config.toml
model = "multi-label image tagger"
train_examples = 197500
image_size = 24
crop_scale_min = 1
fused_qkv = true
positions = "learned"
grad_clip = 1.0
epochs = 14.0
Rows from block 3 of a small multi-label image tagger, named by matrix and row number. Rows with one number belong to one neuron. Each number is 200 + 40 x the weight over its row's rms, rounded and kept within 0 to 999. All counts start at 0. After the name is the row's rms in percent of the matrix's.
After each neuron's rows are labels from the 100 images, of 14848, where the neuron reaches its largest size: "top examples" is what is common among them. Only what is clearly more common there than usual is listed. The data: single printed letters, digits and signs in grey, bent and noisy. In brackets: how many of the 100.
# gate: MLP gate (model.blocks.3.mlp.gate.weight, 1024x256), inputs 0-85
# fc1: MLP up (model.blocks.3.mlp.fc1.weight, 1024x256), inputs 0-85
# fc2: MLP down (model.blocks.3.mlp.fc2.weight, 256x1024, transposed), outputs 0-85

gate.400,081,189,200,209,257,257,170,180,286,249,159,208,153,283,182,169,251,209,245,228,207,206,172,138,163,182,205,190,172,208,206,232,161,242,150,217,209,236,181,167,173,201,200,211,184,198,203,210,141,204,215,159,244,213,154,218,244,155,263,218,138,175,135,127,214,147,210,207,231,136,198,190,101,242,198,273,134,196,207,159,228,206,228,142,242,253,202
fc1.400,079,212,254,111,175,236,281,220,222,146,200,141,132,178,206,270,233,146,209,221,212,196,197,190,254,193,239,195,214,263,237,191,194,206,291,214,109,134,210,113,197,179,227,206,187,181,218,196,219,182,192,166,169,237,237,211,218,237,245,258,187,188,212,263,209,229,176,163,191,155,225,216,178,232,253,219,124,180,177,223,226,209,226,217,215,213,281
fc2.400,079,211,151,214,203,232,193,235,177,179,154,216,131,223,254,218,226,262,233,239,164,187,212,248,259,166,145,153,228,151,140,110,198,134,213,146,204,203,183,215,193,240,224,172,233,174,150,217,180,259,223,204,142,202,176,197,208,246,144,247,268,194,110,99,266,226,256,170,167,179,184,193,208,256,231,166,152,159,221,241,202,203,203,264,223,131,203
top examples: the character * (41)

gate.61,046,231,239,226,171,221,252,159,155,205,239,181,132,157,197,245,217,184,240,210,169,203,192,269,185,166,231,205,199,269,304,170,217,162,232,272,179,189,231,150,200,235,230,203,247,198,152,164,167,214,159,178,139,235,221,160,245,160,148,296,237,165,208,181,244,146,232,231,150,213,204,204,118,204,193,208,148,223,199,176,206,172,159,190,140,193,209
fc1.61,047,180,241,199,234,136,138,132,168,263,223,178,142,161,182,154,152,189,219,216,167,211,221,253,232,209,217,236,229,155,222,200,203,255,269,188,270,180,184,134,205,225,200,195,211,239,190,159,220,183,230,109,212,242,212,137,216,189,167,197,202,191,206,180,253,203,154,191,184,150,199,256,210,186,154,152,260,193,305,196,259,204,238,205,223,196,145
fc2.61,053,246,207,200,180,251,176,203,210,222,144,197,91,177,253,322,190,223,271,192,186,173,235,228,189,223,172,155,164,176,167,162,260,202,136,200,254,191,174,254,244,187,204,191,203,195,162,217,83,209,271,266,205,225,185,133,205,244,226,186,209,198,179,150,348,240,197,143,175,209,212,244,197,177,134,245,136,193,268,226,180,179,204,183,189,280,190
top examples: capital (78); serif (74)

gate.701,110,279,240,139,172,228,147,259,236,258,192,204,184,146,216,187,198,208,198,259,176,164,238,141,239,176,181,212,88,245,163,215,193,230,205,207,228,175,264,175,173,219,219,137,154,162,170,234,245,197,223,180,173,135,173,285,201,135,259,187,199,218,187,260,193,158,154,124,265,164,252,252,167,222,218,184,134,160,248,190,129,224,209,185,128,206,260
fc1.701,109,180,228,175,217,208,222,179,174,187,195,139,196,196,191,222,175,176,270,200,174,183,147,195,190,207,216,180,222,210,277,160,198,155,193,280,211,184,261,208,243,170,231,222,143,168,175,138,198,269,139,122,241,212,181,233,295,191,190,246,188,209,158,217,201,196,283,247,164,180,156,137,226,216,154,278,228,210,244,156,180,212,215,168,278,160,132
fc2.701,110,184,167,180,252,189,211,215,240,211,151,172,191,128,273,294,150,196,225,216,158,198,206,227,209,252,204,193,212,152,155,138,199,149,209,201,233,153,212,234,224,181,159,159,226,216,172,191,191,177,275,196,133,247,221,204,233,202,164,234,127,290,144,217,168,136,193,195,134,196,222,152,201,207,186,183,206,147,245,242,232,196,228,172,230,182,188
top examples: sans-serif (94)

gate.82,114,205,208,161,208,228,252,275,178,223,196,154,211,156,190,164,267,194,295,244,167,160,167,177,180,173,142,258,192,223,233,139,204,186,222,234,200,227,222,131,144,202,216,128,115,171,156,193,221,161,173,179,184,202,176,313,292,185,136,255,148,227,134,231,231,235,130,199,154,147,188,281,162,230,189,188,233,204,222,185,140,217,205,213,220,246,175
fc1.82,113,215,244,214,231,125,181,174,105,196,176,173,194,196,228,164,263,223,263,235,154,169,193,258,186,153,249,214,240,151,238,217,181,255,175,280,205,234,192,143,159,219,229,185,148,131,153,181,216,176,93,153,220,187,136,221,308,256,109,204,261,266,127,248,187,185,151,228,156,159,275,213,151,240,201,150,211,229,226,144,160,289,184,269,178,199,211
fc2.82,115,257,228,201,259,168,154,186,165,139,160,227,237,217,224,191,217,249,148,212,169,180,261,193,275,234,244,192,233,218,194,230,131,147,188,191,212,229,235,292,166,224,201,195,183,262,193,250,219,248,197,195,155,177,133,195,193,227,168,241,206,289,202,222,173,178,134,193,204,206,200,182,132,230,155,218,203,206,276,200,272,266,194,257,239,205,209
top examples: sans-serif (99); capital (62)

gate.117,133,185,209,219,165,233,163,237,142,150,238,153,279,188,209,188,229,224,172,161,213,187,170,159,192,235,156,218,203,194,196,291,210,184,109,203,221,265,171,171,235,217,262,159,151,173,165,186,206,154,186,127,289,208,146,243,218,134,203,293,225,216,208,178,144,241,264,225,228,220,219,145,251,224,235,273,224,246,249,231,229,197,135,187,211,232,234
fc1.117,130,218,209,286,214,239,190,186,164,289,216,159,195,264,244,211,215,216,152,206,136,210,137,143,211,212,197,215,163,123,183,239,157,234,181,194,206,218,125,193,204,237,203,167,163,214,175,284,218,154,191,228,146,217,234,274,198,231,237,233,223,249,217,106,115,159,292,190,187,198,162,167,205,221,172,176,293,227,287,219,225,229,279,180,258,116,214
fc2.117,128,278,145,249,200,233,191,267,260,251,221,98,262,168,267,183,188,162,132,227,176,202,227,223,210,264,213,204,169,206,213,242,157,237,255,246,142,221,181,154,236,229,225,193,208,195,122,234,225,175,207,159,225,236,182,197,192,154,301,141,192,193,204,147,99,192,244,145,257,264,226,140,238,208,248,230,215,174,203,197,187,188,197,156,175,185,200
top examples: sans-serif (88); capital (62); the character W (53)

gate.394,127,206,187,244,195,245,147,235,207,182,182,178,230,181,202,217,246,250,173,218,186,138,211,136,135,199,211,225,198,183,283,272,123,171,220,280,156,209,149,172,205,212,163,253,130,200,146,198,202,188,209,204,230,233,202,260,197,152,198,211,158,220,211,134,170,228,198,153,220,236,204,274,185,244,210,245,235,223,124,220,173,256,168,227,221,225,166
fc1.394,133,195,227,176,191,131,282,184,199,177,178,119,172,239,205,210,253,156,273,260,147,175,112,164,271,170,190,151,228,213,214,150,197,197,238,223,197,154,212,161,159,198,211,160,159,187,216,216,205,179,92,158,135,190,212,164,257,283,177,236,197,225,177,215,232,224,232,178,164,132,211,199,172,233,158,174,123,182,268,146,235,193,240,202,176,215,239
fc2.394,137,265,243,189,239,164,255,130,204,216,162,232,197,169,208,195,190,230,202,265,163,192,225,227,255,193,231,169,212,124,190,220,129,170,160,212,160,199,240,181,195,220,205,196,214,185,267,268,208,177,141,230,195,166,271,172,238,204,153,204,175,216,153,139,242,164,213,202,239,151,186,186,229,287,214,180,182,117,229,219,124,266,237,236,187,106,203
top examples: the character * (48)

gate.171,123,207,227,231,198,240,139,194,196,272,192,262,245,206,143,152,229,295,166,172,251,210,239,148,202,198,171,227,160,160,229,279,161,200,179,231,153,197,168,158,246,228,176,268,220,222,172,212,225,181,250,238,267,219,225,266,155,115,229,216,171,209,247,220,158,189,195,200,200,211,175,159,188,205,210,250,201,258,204,212,202,230,213,168,220,216,168
fc1.171,129,172,203,285,221,195,209,212,163,219,177,185,210,176,206,161,209,169,235,189,255,103,234,191,107,179,229,240,246,224,255,158,207,243,172,210,178,181,192,172,307,173,239,215,106,168,193,182,167,248,183,241,238,225,149,203,183,147,185,182,173,220,221,191,238,222,107,234,166,229,222,188,228,122,246,207,166,230,141,182,123,191,167,157,201,216,104
fc2.171,130,130,113,182,173,197,92,237,248,199,135,264,206,188,172,222,174,262,183,174,135,164,183,242,147,177,96,262,239,176,255,222,230,218,155,224,245,208,139,235,192,151,122,200,250,287,201,170,205,220,251,243,223,257,230,225,119,165,130,196,166,165,221,211,247,227,120,215,181,163,214,274,189,190,156,220,196,203,253,166,229,185,144,127,210,248,238
top examples: the character * (94)

gate.618,124,270,277,208,150,181,210,172,189,308,143,222,169,188,134,199,233,135,251,174,231,190,212,209,141,193,208,181,120,225,220,158,284,227,150,181,156,219,209,163,183,201,249,178,184,168,206,211,147,169,231,237,220,211,215,242,223,194,174,200,217,202,222,231,258,233,150,231,146,245,215,232,199,152,144,192,153,149,248,147,115,264,236,210,180,149,219
fc1.618,133,191,268,161,201,149,165,171,159,244,178,189,223,210,203,238,233,181,272,127,195,128,136,218,217,213,207,217,199,142,174,206,245,197,168,269,213,198,226,162,187,171,222,171,139,157,220,175,156,177,169,168,196,203,168,226,254,163,134,231,229,156,126,158,190,211,191,249,165,196,213,226,174,173,165,172,212,200,271,217,184,232,216,196,158,213,204
fc2.618,135,170,170,170,265,203,164,197,228,129,128,220,149,197,199,221,240,182,281,174,242,139,225,198,143,192,222,214,207,205,241,181,196,229,220,244,149,236,140,235,248,228,173,210,196,168,238,145,92,253,238,191,251,219,205,174,211,246,154,207,128,230,233,171,213,232,90,172,172,205,212,177,210,241,173,227,191,192,216,223,200,264,175,182,283,204,229
top examples: sans-serif (89); capital (70)

gate.685,141,205,175,274,175,236,215,270,169,170,241,133,225,164,249,214,253,195,170,223,147,191,201,188,164,276,184,299,220,193,269,234,179,173,237,196,206,220,121,180,169,167,175,198,176,257,157,225,156,58,189,246,211,241,174,222,216,178,212,202,154,208,200,148,255,329,223,198,231,174,236,296,171,185,193,184,254,159,240,214,205,193,206,232,153,205,223
fc1.685,145,247,258,106,242,215,287,221,271,207,242,180,225,175,177,215,189,147,197,216,294,214,212,179,179,228,231,180,175,219,242,201,209,274,289,234,170,120,224,167,193,199,174,217,247,199,205,186,237,174,163,161,186,193,216,219,131,237,188,211,141,248,275,259,171,207,231,164,203,183,209,158,203,233,127,253,139,220,270,238,222,154,202,188,161,214,297
fc2.685,140,180,133,215,226,230,157,272,169,189,191,194,127,176,150,217,269,180,324,214,223,188,215,226,217,193,171,262,180,119,250,125,202,218,282,249,195,228,159,159,258,179,116,271,222,184,185,134,137,182,207,248,275,223,187,198,193,206,196,118,176,158,174,147,211,246,255,222,192,180,183,204,246,207,226,195,206,139,241,224,260,222,110,172,206,188,226
top examples: sans-serif (86); bold (74)

gate.507,088,159,180,199,259,202,196,203,164,193,230,143,220,201,225,200,162,173,177,179,199,194,185,172,227,232,189,216,179,187,115,206,223,225,264,200,313,148,184,251,217,176,178,208,215,295,159,162,138,205,250,240,191,188,255,246,204,216,221,264,197,148,215,195,177,238,209,182,213,189,259,243,157,203,153,203,233,225,180,183,194,169,218,245,181,226,191
fc1.507,078,234,219,231,246,186,144,232,169,151,188,203,183,109,270,175,263,234,197,223,199,210,235,156,207,170,169,191,204,142,207,201,210,220,90,172,167,273,187,238,254,205,152,200,224,224,260,204,211,144,140,187,284,153,147,207,154,205,256,244,166,220,185,285,130,218,216,195,275,172,192,152,177,265,253,241,244,219,120,189,204,214,145,225,226,260,229
fc2.507,082,190,190,227,202,218,231,227,177,187,182,141,246,131,163,142,205,241,214,212,193,168,237,170,174,238,232,238,170,178,251,315,146,195,271,218,185,210,196,250,161,268,240,180,177,200,156,274,261,154,190,165,241,239,172,150,208,195,258,190,270,175,175,185,199,187,174,227,275,131,218,182,206,172,286,263,258,247,184,199,212,236,199,160,196,190,208
top examples: capital (68); serif (67); the character A (25)

gate.699,115,203,266,172,208,208,152,183,191,214,145,241,198,158,149,117,146,190,156,201,235,162,241,226,206,183,248,204,149,253,179,157,276,228,168,134,246,184,309,153,226,231,223,150,168,193,280,210,177,211,149,166,187,100,156,232,174,186,226,257,216,160,195,255,199,139,110,195,274,205,239,153,242,200,231,144,139,259,209,196,120,241,216,143,133,213,212
fc1.699,121,209,213,193,263,164,225,252,215,196,202,216,138,94,145,255,170,162,198,186,209,197,210,252,181,188,216,191,147,208,146,201,293,171,241,190,192,205,217,213,208,196,263,162,221,141,250,267,251,212,261,218,163,179,198,161,157,190,173,196,225,204,172,245,151,172,248,202,170,253,150,156,224,206,169,197,197,226,166,199,161,189,242,146,231,167,179
fc2.699,124,224,191,208,199,290,126,179,194,290,168,206,167,179,235,150,273,298,228,175,142,192,209,206,235,219,106,232,179,184,187,188,195,205,224,162,187,244,143,239,182,216,200,246,197,212,97,203,167,206,201,236,305,256,187,240,202,120,165,220,220,163,229,187,194,229,280,160,130,192,142,259,172,155,187,228,183,212,119,215,192,236,195,236,223,186,239
top examples: sans-serif (99); capital (95); the character Q (25)